Weights of a small segmentation model.
Model: 19.2M parameters, 48-pixel images, norm layernorm, activation gelu, moe expert_choice, num experts 8, patch size [2, 2], depths [4, 8, 4].
Rows from block 11 of a small segmentation model, named by matrix and row number. Rows with one number within an expert belong to one neuron, the router's apart. Each number is 128 + 32 x the weight over its row's rms, rounded and kept within 0 to 255. All counts start at 0. Numbers have three digits each.
Before each expert's rows are labels from the 100 images, of 14976, where the router gives the expert most weight on average: "peak on" is the class under the peak. Only what is clearly more common there than usual is listed. The data: simulated fluorescence microscopy of cells. In brackets: how many of the 100.
# router: router (model.blocks.11.mlp.router.weight, 8x192), inputs 0-191
# up: expert up (model.blocks.11.mlp.up, 8x192x192), inputs 0-191
# down: expert down (model.blocks.11.mlp.down, 8x192x192, transposed), outputs 0-191

# expert 7
peak on: nucleus (99)
router.7:152157097132110110093102096143193154140171145071167096124106094142161130129139120116111086116130109125121111089069125111145054163128153115174109178131118089112164158102154132118159139175107138188132098113120076139132149122112119124212089147099130138140135112123079125142164176087136053125148071139102103095126110111179159137097178101142165130102127093095181174092117109084027147129151149158105185105167166132117141085192077179122160139178199089061202111181112165157147152155072098129148119115143118097120123113154138156127102176079147161141093093117110102140080132161178139121
up.0:068142129127104161127101160117127112065144157124125123107178117171115088192118055084119178158126097103131147167115073114118231128111116129065125180111141094075047179142103152154108113154053123119156161125145142199111095141153159159146125148168104119082112116115177065129085119096094121098123137115144146127124215146130154162095162150086128137083078227086069143103123134155152174154071164096129123129124129093114124116129132104125124129136131178146138141157180124157118129129098160055102123129110210117147140134111129048116143127128100120143135123096192138129135105121124148152
down.0:100182208089156097148182139107134127130122093081123060136144065072145108110158141116130129184123140109127110128139169141103125121130134119070118127107154130132081114130096084155126111140128103111166183177112151122129094158050111072186127148110128121107127108123115083118122176146158181148124119140103157100127135191095165126076127162060102084081124127167106128180149117181226146142065168102092123116088132099150070133155165105239146157091117113084133139154127131047110074113137145103137132130170135141136120087172136190139130104069144106119136112129162127106145112153097180091
up.1:135126136101191114150163143185165142127128202135174137147167126163090129147152106129066188147128130112116141062127071116117108063120123046128124110103125126093123135127124106089086129131089143178050126122134221135137142146130104132154125147111167089113086094191103095149194113210133085103107137140114117107155133096081135104170108098168131148114223128128076133125105128126157155118171126173122128089163094103129132115127124141123181097110144165122143152132133142101126165092162214123128093112067130154158123149092023191112125084166131115149152125082141114119127098103106077163
down.1:162106077121142133159191146118139165182096083132096151137138089124133080229113136125150113159124128123108127143150162129115175097151163101128097128124054095125129088125094197142054188115168129135128170166123086124121125163141125068173142083119096133133116112119128152090133156129189107089099131119119128107055126118146118133092129121149113082090072081149111091179173155191149142133089155152129134112099187134212129146078168119123121122128112108149161093134171122119162077137026119154162147182150044129119125132129103128166126124086128140139180117092138073173156159196099127108
up.2:127130121129129059114161103152109127149121164054083136086143136173113126072133166099138061130076129132110117115093136123126148149118123130203139131225145130144071101137148099128151114129131177118096138108152059068153096137066123128199163162128098131122156180082073177134141127106102081143125130120125123108136156139148177120130112140131149094140133140118122126115091105129049142126122124145130138136141135118124111114153127142186103117117138110117237128159140172153155094154089047206232124120178094065132157121181185165148150150103129153110109162144058163178103128156127139125
down.2:146103144110088125131120134088103093146145193134191131131115158130144178173102129141117113126126112112128125179090172124223128114117183130171178142124148119119092129131208076103111124133103131128142131092177134193145147147176128231118100129129137145127131140126125125120145122097143144087191118130085134156127129149104126135138130062139146163127107130076093147019093119000115156099142093172119124129153128169026175065141128134105128105140118132126074128128128128141134174158191140135108127128106156074127092138140099115122055127159128192131156116130111113142129167117122105120
up.3:079121145141141133117143156104140140133055136201091095119142139146139071128152062128108173101131094154123117051169132131128109119144130130102140099179143126133103104119130081091141140097100111126132124127116177148152132135090165122124156126147123022151130149101109123085102157129152121123128126132132141136142137235100133097128048173129120126150048168194093114130114131125198160129129084175169133130087117137154119126120115070118100117110133136128109141172116144128112120100141118127152124122121184138108065039148136165075105096128120122012052128118138203225141134119098146128
down.3:089117083203151132152196132239085154110101106147155127092147088229065116072178128132135145126126119128132129129218141062067108135106107139135145116122059127144181072115091164114114153148124140187127130137140163112148150123069096076134089100128077083138114047118132133130183127148122071160114106099134048127131142138134135065128133112133097160097138158131166149152136119188128161121154129097096124149146125124127082123128131105167118086093099127149111100179173134138129149129099152157119092128089147136126110177108080106130104145125140144210077123086134171186128129146133132139
up.4:119088109105178116096128090180167079134128128121206141189135096050129129131128135115099205091139148101081124102128131121153201100129123134116138132128149129200068148122125110126115135129129121129109122092190193134075169089174062146106156120103172107145115120211127104089126114086158142130128119168128102137166132148160042076139136069173129119093125141126129128134088155083186116159095148177138169134188133135066157125092125126133120094116131125152035160118138183170088116133133133129112136149058132123125068142134084148129127087131115129127123129135100150197135035127127164155
down.4:128123135109148112186124137078135149136126115124128081048131152130153127146118091125118125144154109095126136151131132175112199096129085096130039141134137132097122116150177185128073181096135132054103190110058088071113126141134134055098177122126120134110130142130124190143131138161104126111083183060146129125089085168092176137163131129103064124140094148102125128117128133111136150132141071164128111174119130131167135141074122135176145143116126138142128134165137120032163125127134165117179123138061147166122255180099143127159145157172154082154134121108131157055130137133111172126
up.5:127086113134133081149132186136117119125119156130177152152112137107165134130119109131114143082114135111097123099121078089130041125122170132135130112225113099157116105122128057137098115120052129139105114134124108111174150117073149127143158135136145120167128130143049097130104085137123068178138121129146115123159126176113096099151136125144133125133223128125110113127103093136124131129166167227125154104177169114124126162085129144113191101136151144099167134153137154116113128124163090152170161100052179112149096097110007201126113133228128119096115124134132213162131091113121167125
down.5:102095116129165135165143106184092112193113101203073167122100140127078086129128000113116110085126137142142166161091092130117169120140096096126114143164129185133132111128129166110046122133128136113171127129127160194143119132128180128084115106155102122165119120127146182127099134123108203111103210022137124103129116104152092170120075143136082153138120148165140105131129146130128117141096205099164127139173126097131114179084128147139091153123055168180153133152119142129106143113106144128108127152090129143129166165163097074157140118183125083131116191073154127167155158109086123107
up.6:131110137133149212116116163109086148147119132151111166187148139124130088121138119150125149146108136146128109101150147154116121096144129115106151113159101151183123124122129063135079095070100117131160113141173242116108061098193147158092170120181147099154128134142159141085085068143140148102150153195146142139132104135132103140133063160133051142189129128152116109129130137176180128147109128134144091157125083098093145163018174103131138152121141125137092166115129119087108110130196087126072126164124120188130127078108135153140138058161126097125125132140147214122239125110144122145
down.6:203155038121104157121155159121177170140152117119161137131112206103156135122118206192137129112117098069075116160138150164088122127125179126147095161127060177157149122106119123143131112138152171101095133092066055066119129115128102120130150125069132141125148115122123128140193059140125071122111116157071118086080116106154120081172146117138133040144177101166133128152178145170099164115152118139086138137130135130151100131109085133101148129200194061045154129121149064117184124101149149122150102113210092139106124132113140141144120124133186153114138124101115101115130132134125140121
up.7:097106127156132184126114141116028110110121168166063112176141109138119090110147058131135135106173135168144153085138119156126096101153098119042126103209228121110102147123115065101076082127108090115140154141110200131177123113137126171074145127154127093134139196086138144084122129178128150172102146119155121156179138209164100112133038207103128174138076171129071115129106184122166116137119163145126123143108103103147115136084157091108108111115129162131075139123142121088104099097131148130088149156130128164124146108154125119098128116186132085086106164123137155157153155097100132140
down.7:163141103140120134141139156164097129144121221153094130104100145193122131098108128122136128124122113149085133138127111089109136146117147169193125149066120137116166097088089144163147130123090162126052140122157130133126118100099095118140202114128066148137119169108121163191176104140122127197141142132106112090066134128102116106185106127128125148142131077127186135109159119133081160073177137122109134165136166123116043121156096182128160102205216148165134089170089091154201141031094148068152110155139134148134169142123118088083113174174127118102117137100088129094087181165149135103

# expert 4
peak on: cytoplasm (87)
router.4:149153148170107139131087156138117096124146167121118155135104113095122140148097098137097169129100114183155163105134117124170086131134088120067194137137208093081120137169134092103122088149081135127131082080130162074138157109143139130095199164143129129184082235121139157125092088099107147155136142096155040183110162147136112101156123123090146136097109147126190142100133153092141156164097192147160129162151146170104142168166117144140196138074117174155085140134131133143144147104117139140089149157032187118131173143133106084060152110185083137090129097150128164055132156117109107131
up.0:139145114133065159121143131106127137116128128128107114119098165121117117071146085156101110074215094148119135125131166093108163119094152153108073106137111155129151075141175125114103076151078197000122135157217150058131121114149098135181114194105189136128176140104127130094128186147135130132068168155135134112130117085091122128116077126169167124096075128145123078140136147094126124128159121132168122137173106088110121132138107131155118166085093088104188156141126111131182154086160131157129082134226092128130148140136158142121126080102211150130128108120119074077130167138119122129
down.0:164166124132116131147114154105156148129118140100139111132092087120128109126136120128104176066047151115128120042137117172139059127069174124125126126183128116148177115136142132078129128133097122111128185146062108121141066056137116194113152101127198114127096113180107083139100187139170108117103083134074159136130131130099170108118136166081136142123152125141071120139125173091209119137135136155096071122122093185163144121045127126122151162139136117110219142114167100123139128154131067094095135147150181172124118130207095111068128120088169157136097122138174096172190109127102152128
up.1:105118133132067092185143131112171146139158163177131136141131149129153127127128123128133161123128122125137104138153185080127123116127128130127130138134125153140122150127121115098143127187088133079138151128132153070109111090049118144128173165137129097099149203100140129112144067063105130077132188148066126100121166249052130150165087141071110147141131124155135133125114134176129130035132051128123167143165160122124080212191118136191090108169128092075138130107125123100172130090095136125109141130087131146132129113047067203138195123161130131113117121108094142128127155109114190118
down.1:137181178136142125137159075110136123129119136128094123139078143250107132130120198135148075130131116089087130172107089116124107135143139112107064121103094130156140122089117125101111122132174144127130129133133022131125116140111147097165095135051163168090136121169108082131134255212130139107138073098200135118085092113126114158068132156139131137088086131096135137158176203147158095099134121139121190106114135131081128097131155105089144137144134075096125152111096134133153129195108126140122173083137101152134165194113079125138094150113164152120155122121130130153133133185142078133
up.2:127127103127119151127162136164101130156126034126118162116123119189143129130090161079144056133111089107119138160073139141136163140133127171130190087170115130106152121075093083170102166120182153177110137101122102143059199139134109136097119125167103169132092201130133172151156053186123115059129135039149133126134101120136125127150156102085148148137128113079131141120119144089053123130102058127162166132198179146105138126093136124147141162100139128127132144057156125162058128177199128129122126103129113084110193134129128132151112215088126167133153136116136073124078128130154118141
down.2:154129106129133159132133063177137112139105095153138140123104187107095125126122131130189140107126102182127124144095152124121192125117107152190068196132182121106108186122125180069131123132115125125132129132144146164220072112136146140150135138191091148161138120088166149132128132096143138171126184129093106057128145061113096095157065115111140116136101085144153132127155092156034124110111217180114130132103130160144113112177047150169136128172134138145125130128144160117126125105024137186161111123036147081168103131156137111138135066133124109101109159143113113142122194144129141123
up.3:070131166167062109122104149150129166120094127133118132129171117130083106128086138125123062107130131146132136131116120166150123144138127123155129087176146107087162094108129116123172126125128110127128094148124125150130172114129135065123076128140127169110127155134129217148177190187096103203134116077134119131161098136160153131138160123134196151092111146023165136177126134120127122171142141097255130129204182128129135135130144154112124125038120207116117112129166169167079153170106112127116124118105139099127111123158125125098129140162170184134169130121165136127098027125109086154
down.3:114134100143130177114130121143116126193116113144092129132129142110091128127129091140130078119120185148113078129090152154204182126141133083129125194116186142119121137126094188172102135128185150124128130136154149166188150138125118160134128114155111199166122115027130234177125122071168229127126141106064121137126132095165109122173073125122124114145210135130133077129132152131142127127125068130119108128118157184141099127105168159116101136080111132121120157159124097106125110123160113170136166128117120130127179185142178052142193112090069125078152089130128080108150178138180140106
up.4:129154104163113139162116202127188163184113128134129152151147187126123125077129134119094128063135128201128192167133127104134104112125128121127140073211130128149118087128128140118156114129130129166128125138111128130178117127130161128139124145100130136187144128147087139168138119164129112129104128148116131173124207171092128115133128128128140178019141173159145095163129127128219135143132177116192148056220118064125075081139133132128132093106201116063139159092160117131148128141103112122124119086120147115111085110063125156105129127120127128092198080107216182126127127177162132168
down.4:170184132129076156127123079131142188137116126157129129145144127053218128064157118128134134128128144106149115131126116127094101129139156103144130146130133138159129151084127136128129066129152164133127106017100076166173159130129179129128181112132128088127127169112053165123106110169155252121169123129126104178131145128135125178132133165160157127148144117128141156153185123126146128148088128178132126112116134104138095137137124149072139086127128123079125163113075118142125114124217172143128163120142137161159070139211154129126170126075158129138166098171070070153115162086128227140
up.5:128150140137152152154127131145070081181128132105093133096103235153043117130099140136125101129130124129125151200079134127128135136160120140162105140134119085121129091145130072187055177138168185131140137110125094140138130135136130111128142110109105210141148124128101143181163093218096115142129194065157111134124084086160096122170157101132123121131146103051106167086140139117105131133167126105197134119172171132087135120115162177124142129071106127134080122127140128126128136162127103116119092134052127119139124125109129087141086147164138152228145143091130119077119086132141114248
down.5:124123108179121121120080124139116101196127164144149161090126149179062128143128147124150136127101123198172115195114133111124161125118068140140192186109174155016108131072125172089126109113124137172137131090089156192138125091128210094118128100126086162147081134120176220119163087080111128130145091091066114120072160127153128133113121129120130135112102113120137161110104129120109159109168173125189140132130148151090124094154111138097135149123130136198085127050112088124146141128099189159094110142154128126110156144143184070142122109182130116116129125096125113118100188109123128030
up.6:159151136099150126151179195109153151113097087060134090175106140102173134139114115127159130169109135096105080083145131126104119175139219156140091116161096122149142100144122186127171164083141146137106128140147097062186160145098170082140085177122130123122120088140084118173133127161148134095132120186076142149109074152071201111124171102134155093108149112137100113131156115184133117088164064174115136094114095155126131102110096146139166108145160056065144139110092197102137122111177119164160140155202133095114109085128178140126144060043162128136136127144134105125109141141134202086
down.6:101091087169131144125159081182127073108131128201103124097115131192126128078127090114126071092148127157122190157073146105080145172128130163170146133106122132106124166162111119140100149118148110125102121135115134165116159196062138124117139118160130108139148166097135131127144148098083128154153179075143101076135143118190129124127124117193123185167115138145175150114092085143124168122062151082164177121127231124127101148133138127136105092105109199123162086152113120138143160084072119089128164140067124123223124139098100154154076123166076114181133139089127140211124143168151066131
up.7:138112155089149169112130123137128074133169122076136097098129102079118160121113169128129108150140050067145165097099101125117110169129126178128139209136125171148168192121090148096170127126114137133174128124061129144136115129104146146109136168149131061058137155124126194129074166123146129150132134142090127104081138120124127101113173139122119140161152120131125173149144142134154166150130107103112116204129168169160114116070113124125098128067156077151142051124111132081119127151157211130101109090161125043128147164139087137126089123129132175123146128128135186212085243183137181134
down.7:062217147128156066128087102134205125112129141198136151126096138209125106154137077130160120173090137116128113132125193108150133177146129104139115128122104129113185157187135136168131103162177101126128140184073139092128095091139136122101122123119129143230129126195135095111163189125099120129124116086130128134143093139146082129162129114126127115165127128125075157127129067151059106202134122086190100127142083108078125160175128112143107126210120152121164139143153106123063127130092131128143109123141097139216121110141168135165116137124151096095113142129143182045140115131123058130

# expert 5
peak on: cytoplasm (99)
router.5:123088113084129119189104136144114126155106089141181152145087168105165147108133159136093126076094154105135199159111173116165191162067090106144139093187144121189137108152175110111107092108151140176154182142117105115167095127174136151130085090176154163125125147124126083158113100108099125134157096162197179131173130123126095121106095113159088138166176152148101113135087142116143065151135131138137113129115122125078131125082175103124102157055164120144140170061160097120077132194146138147059061172170122108137130149152152084195148120099081162131095169166183187144158073089116148138
up.4:142127130154027130127114129113161157132153121168142122135066122121089141130060149129125127133120127095128151127128115127131220159127168177131127127237128084135132170150133129128128164128176166140161129149122082144117127126130119125117124134100181244093099221129127190129102135164128093136123126123133119156131118022138119154128150128170148136128152144082116119126069129101162119103110124129135154131129136133127132123122140116148127153153117112128133128114109112129137139080118163102124127111128126064102212184058121207136094130123135146130138179123102154088128000086124096134
down.4:113128118128128127163126163154168185169096120112097126128165059185144083128126096090125118122196128164132131120059107151130133165116087135156119149127119139127130134122177126123112140123165041129201125127156192209109128129109027128061066133133127146201128157180147126128128134145032185153140156102107082091128115108101128125126125129043127133132114128128128175127128127119128140128145108129156146099085131111209129164103162128172094133158110142106136119123126176053129132129119081151119129099126120068158126127133065129180155116145136128123134144076125057183128182060073139148
up.5:138128115116119127123129142175141131119127130068107126092147133130120114132142096100102133142132121041141131164131090189118182127129089136048124126174202123119026100182169091129114145123087122047153121120076138141088135161107131120134126147177117106127103174125092110130101089166227073129077191138160126134153129148080160190105080146114153159139130108121147103151129097123137139171107098107210120156122124135141132148122142118144197124050116091116119099160158148179106091123163173104130140136097150135085235178106122087147153140126161137134140134102166120063159111114129192130
down.5:151120091099110130185139145126129128180136123146172122116115076131106131127127096126096126173129156166126143029103067118127127089102069128111123117124154131107113153099134161077064129101097097136128127105124139145164178100110141140103113128204124147129125139111120131163075134101128180124117128109103111158125115000199144107107121117157130163132202161120131129105157094124117129105123173151153127133074138128128129105149112163135106170144142147148100132136117140132110130153133108114112135150056219150126127105255130094079135113100129115099029154166158076193148129114128154097
up.6:109165100131108090114123094125143117142133085121136096143125134185078125153070109130125126135133070069110128163120196118133117120119110118115110126109058093095136120092122138171148126136094141164130121104159052132136129124132065136145060172094125201133085149131098105150131132114136082154128134156176065144083129074086067088092165064192126145100194147111126145124125132148125123131194158117100112129117216149129104081128153130089190157064153079091212111129151094126132150130054112123147137152158132121135143227087090151121161116182134124144134116165140165132128046140128113152
down.6:125171144140132100128130117086123115209143150158053162130138107188124054126114049074096115126168156097133106155117139127148114123163133117124167155169139096082127148135154130089081141130174117125137131115129116148145136111106143144075136118149170121077145110143141255149141133132118158161131190090106143115139140237160114128138072156074134124141102133160126143130129093153135111138109116096174085106177228141104138151157122131153080135113087137152126083091074224138125099122156108124118116112043110139122159115125141145128113103168192120096124132124123060150168162127107172169
up.7:052117091095121124136126235090118153148079129167051147139116154214140094082136132125109134127109095131124124035144151120077128142127131126097137032158165126094158129130146134097057129109120127118126127159139117135151119101085119091114163141148099148138123179134140139131112074190164076132115159152141013158139115144101122074123082119118159153122165125098106134134160134142133091132086076154176113112199163111126124125122179129053159086105185158103093136115143140102117090128142122164123152109098125136058162117117078101130165130135144131097140125127138221081127130128129115086
down.7:144128176135133156186161099136076109184171116128178125112115166115131131126129074149100064122128132090154096125092116130178128134146162115134142113181135150119143136125128134098123120129108128161124069098086139162115202128196141095129096076209126172149127129140105131076168193099158145130197106110159121096159068025149130116132126127129173166146193148137122133153130126125126128128124149126173136107084123151148124137060092134128082106173125131129141123156108124193189130134155108128128115187114148126140201211168124122118134114084100129123042107122110045205136154186125164157
up.8:106090215115111096111122153091127170156134165127128128134122112136146092146171168130107173084086217132130209090187110169164136122157125103134127129128131069087134087126130185171090129121090140126113130101112069040155213110175202115127125114127186207142103136108132091140107129111124079096133160121242142133120087113129134134114149131144106210080152104099131163107124147158125112099102124100108146078149132141152134110128123137119171114118143123171160107102137132157175155130172133131053135181165183105124120068152141153154138149115130166174131153123132101088130075146129164111
down.8:159139062129128129121156114113057092112138119130141130136127097142086128077128074041165042199138098125107129149065117139118135141142121143078124130079180184126095170137205164098147131128121185094225126157136131112162086144117055107123086122129129062118194139199128187122149169126130109133128185146057106124128140050125110167139121106141128129122077119142113085095164128103137129128081109113127041132128142128127126126135124107193092127140113131163100156105134131108111111141080120138129090134118141145094134131164158111140144102129101126150085130135127103071080047153125121200
up.9:135109114173105129159120120146153109133107123129137128216127127171146105128128174151129132133131114210125121197108198114127122113125126149124140123140098137138155104134127121128137130090131138117127133113108094128115129104150039116160145138150156228158102122092129168115186120066147081188031138142165128170058073231142113099073128123130128102135147128125128050150115227129129107103147063137153129074162154196182129122127171131150130129123169118124127109118120136152138128119136107138200166131095122144128135186094076190116148128177135133129140086108173072066127137124106104113
down.9:148099062153130110127148102174151120147197125113143118125128062134112158127128157100072128118151128048154129130116083193042127142143127078127164146121127131058130137058118126086118093147135115129113140116131129116067132074099098125118149077117132128128186110139079131128157155128126132130128130069104163115148102124161124106120190123129128158131125141148099189150129130119127125123116131090065149160122116035027117133123110091134126103128033156218152158130141125128178128127138106221109125123092148146167117114140145125154146199121133135091127129131073104141116192132047057128
up.10:144180144132140132062123092132139146139116179041124161113112161098193134065165092142134166066146125165126138151137127143121193184123197110155086208062124123162150152195093136106109131137165128124101176098165131159168099134121084140101101097102127110121148078126099183123150177048128119092124103141124123121129163118134078135181143127093128118192112119128111120112162107170095137153103076160075131164088142081138123132105087124142089125121155144051106138101212142107175128100110153080170109061105075147101070160166169112137133156136095113103102128148075090124104130129140130144
down.10:117126171133103102123119129074131119114152125114122128142129108099151137194126156128124134149090112070073091189166121123129118174106131128099147131148115120117122098088135029175135063117142133131131099123135090108117161124133173128136207080121096148125159096132160057138160091182128130169140087083162102179142125186115108127112142128122112151100118132117160129177114110110126127135128138139136168132189205137072150172151165160110151122115129111061113152107118068132126140136178168175130127141118109119067090062080111040148117168155112132112255091120110173082083127133139208125
up.11:152107155127078092127129135123127212168094185152108178126104124100086114143081115159114105200112132114099129176136153134130153111204129089197156086177128127128155124114167100126092101149066131129128132114130188142138096129132111130130171168161148137165128137169126165130132085013092116128132118176126077193082159120128181148167170132115140173131122127132133132100127127120124100121130135132175142160210128186132143099102112157131132127128069081153080144128120126124116173128137107106145106145114144128048125171150124031107091106149172075129195130135129090137088227115134119169
down.11:122107093133183122104224184096196135116116176075110058134132135180132138128167095119133123130124123071087029114128138149118113148130110128134129148151147112120134168069129143135111156119068132119093129129129102122142108129103127087137140131109119119043180145166131092131129184162180134116128131103177146099177208123117130137142129206099129123148074140180128110103128109128155128111174123168130186084078128129158074145104119127132091118083124122175125129144081044131153125128163164123129134126177150179136125128168057135136087129118180097126131126105132058125188062127139151214

# expert 6
peak on: cytoplasm (94)
router.6:124126183140133102135095129081171145109145137149119123161192054118133146201131151096116150179083089141160107191170159126173119064165144093076150111160137103082153083045171112134131136108087108126137129059087122151116162147140176133114122096183156117118102115132167122119143126128115145122157103072152164148115171143093185178081230180080134146090124113095169135084148131051149108115092131085140166145129133129156154122160167111081109144110077116126141087095110136115104150110165112107141179163158161149102168075101144119121111198111153132091183144117111091114089180132078108131
up.0:126136131128132150160122127128147131112133178143070092122115093120128126106127142054130123121132099119108140122130110097074041182128140131130125129128085095152076143127154128130128130146180128112078131208046088128084139129128126127205127131134121162122167201207105117121126134099143122196146113135126126125138129198122132128143113127118136213125091126061157163090149071059128154091148153109087142113078142097180126147167127043175113127083201138178156099138146156038126135128156125127134110145080128126128126154144132149127198128178127122129131122116121097200125142190130157212
down.0:117129120076128157174129128128131176067138087111128168127123057206088120119133149163100131102126134128166203106101116160127106090070126130115134162123178128148171162103074098108156097132110105102120093128152123135126114061146086130120128128233126129120127128081084081130139108137130079129129085132128131088083091168179047127079131121126186093125106073128125130128125045143168125126107122034188150061101198135160165115130116129151132176127120128130139228108125115131129131091136133151123127175130133072116114129132055162216128146132139138154108125148121127108129161076143127114
up.1:177161113137138101149179058080140131145188022119130138118089083045119148101120119122138139099119124037083096138128127060155126127114093185079090186083164133132138128120126125158140119099131133150112120157074167117121119098132103163103065135133119144121129140105118138185118147129104175117096188097141122127120129150081136168124181132125079122114131058117207117125125125120161184161103165123046132143132167070143129071158114138121131131194123095118122117161117069091154105125143102190141128137140038141134128122118080133131046099128133149128112128152122090164190133165111136131
down.1:000151149146050143096120171053123121136124083134124141133120140132082158153144140087086142142163073106186132108136213146144133155113068128107136103125144122096097152150138120135107119114168075147138147086208181127134129122139156135096130128118102153099086162142124056178183055119136124159130192147149146140141098246110141185122128130120127138133199202133104129122139132136116096116163112143194103112165134136114093117145131122122183131142086137056161128066135145127062131139103126156102129128055134119113098122125113113144099061131176113126115128136109146120127107115122123127
up.2:125117147166116121109134071121103200129139035172100152074145152098120062141143194108097132129157126078112121199111137110111154128241145117131115131150105172118171114053128150127127124130177105068126144130081135130112126132104139130100122132093196124104191067076129118132130149142073155103079161033089139094130079117125131169126156156133124094151136134129075134165199115153133130123109092125126123120142142086167137178113115130165103128168121113086137077125146093128116123121090118144152118132173037138131161136115126139215108157124189124130071194117100120123136146165137156106
down.2:087136160116108115130070114118107095152151130145168133095094105109154143153079107076071112090140128127207136150133129160195135037120069107131205141125155120118087095130177203112143129103109129138138173101098154187161154146133111162061117133156112116102123137126129108144118111077135127106171137070133154128143135171110151140063162183101134163202110146188104134101070130049134130085134134133204082131130151111081170078132097099128160145116118129204124132135142116129103112163084142074107081122098178108100086172166135145098063126139155134146131124104161084120111156093075159118
up.3:168195136090146143120133170119111154162149101182088135129192125141156094128147112135094176136107154134109119074129105079141125133232141137120133087079083176152155104134128105125150132124146126143109089128124122084039169117068113074115146127134122086149121122064121119119092128233156134118114129152123122149126126120066099127099127145123126076129153122165145059151247132129122150107083084129086150129123153152222153157081118130154128092127125167097125169106122158132150128085195138186143166118165032132104102121129105134107079112147138116102141168134065135100125146133117133117
down.3:095141140120127122130086125170137102089122151122182123137050078152123145135137122123128170094085114145179109117136089105172124037106115120129153180128134035082106115130180172090114118124116092147135150080118132168160086054147122155082104110215068130110080134139168130161182108113130170105174109120101163121136135165111130137094150157130170181123077192143127147112056155089147141134168156130129062121119149163045156130145127131072155161126127128189132121133131138107109150154094165125045111128120150091100089153121110051143134121136124131129118128140150170141077142092055078134
up.4:136086105118159114084129085203100109123188086099133111151115130135155139079164073134187151151188148100116090124128065119084144136071096129095119192072152195101124173142112114114084131128100089124121098197192122139092089118144095128109134131130097114140120106077161127088130075095163158136081144202150094145100169140119109074115070114176099087125148130109112123199153147123145132163104170098048124181128127142051119156063132145146184131122160077141093147106157186141107073050121146130107173093173119132130127132121128131143165101157118106130147124148148161120163076128123142133
down.4:020139101122127118092116089123160114153121136185160103132108123127120154134121129102058143086103119132151143127127172145158127134110119078125213049137137118118165114097155112096076111124113126175140134131092170144133158077132138171115116097125120132166123112189143103133082137085130121130116209118162142137171093120117126136085147172124103150158188166151112166116119129099123103104146124154226080106139136133165167120138131126148108174068085214151229141141125137127079159196140119081158106134052142127127101070120071155130085141095129110145061144125082126138136096123097069119
up.5:106122128052052142136090104142121121093134170180120009130128187196119160155128139127111131126164127189128124160146095088121171128126160064136128127101140101131091116060180130128127151128113125127113128133129110134203117138149130113109102124101091160145126125133145146183131092129128130128104120230148172121107133165115127076161116128144129135063074188128158134081107105144106121088156126128133150125122124108119129107127129112123135132198157077084120115139132167136050126128115147123128052127132148097128090046123127128124123119152129133140109188080199234137129077099103138208
down.5:131100146128129088165126128158128179118114178089129130235076128128128133128101114137130088189134133125123130086113119142162156118206162199157096122128125127166121128129130131127099234134160128067199141128095196134128157145118128086128129165128130094111150208186120167082088136126109185093128129139198123128105132055136072158128088145105130129130123031128128125127128130128128161136133067137127080150128031153129136140138180124127050070173131126139164130125128104128118076158129167091152116128114086128144207125141096131115082162174094128146158116129127158121166129142131126098
up.6:106121129087120111126128011127161129133129125139090133078012148108135166116129129126135079145163097138077141225138178133130121127125017119124132157166119161120093088122100144055131106153140128126147128136099132139103130136127165126127129153093119137114153153131108122095213130090118131127126128101138097121110027166201186133076126070087167133109193101161174115095131132124131072125137130118132105134135149130130131179223116156103138126055089124157118146154125131151132158153092182121121125083094105135089107160130085113127131093151186119186141131124099127086136127106134131107
down.6:116181129129113131126147128143128128156069127146127189119133123120113128140127040125125104061127112125075095151042051103125173130125110127125128084179136059068103135137184110127104234104127127062177185173127185130167138137126143129139121130129137193193174127132081139129157116090126129100044177114159127130076127085107154127123101136131126122213115137063127169107107127113129128046110114171148128128131139129171129133074135127114125153143175072128158181130123148128115143128153107123168128174126137125126145127215084113129163170151116049122106130135148128125143095131131144177
up.7:192098125128141109089205174127112132081110120088113127125142124138125059119121085128097195061121129150115166113063116116125079128081129131177124121125146137135130131079150129111125130163075128127211140054114172076126141132107170134164189143136072120041159143139157103145125151153095138095112149074131127141155116100138134125134082126136163142198190098127084113131129030138125156138104136128138128129129114158153084148127085101081125125132146134129159098117131078058117092128149122099102129184090131131136123084159153140159129128162100114156100088121128188255107137172147132178
down.7:118058133183128164173128136116157132159107109168114106129126138097091117122140123132103157102071136131129120184146182118113103111168119075129101098106064128058144139149119110122202161128151128106147130131111152207092140096129067119122128126083159117118047101133148123128135158126108078127181126135103054126101081141132116142124153082126154118078133128120147163182154084203107120130126128128125111121125213193191135143110128129145112054137112195129110133124138086123156128124096131128095126123140081170135126125096146146203135094091132144127128079241113116137120151003151131127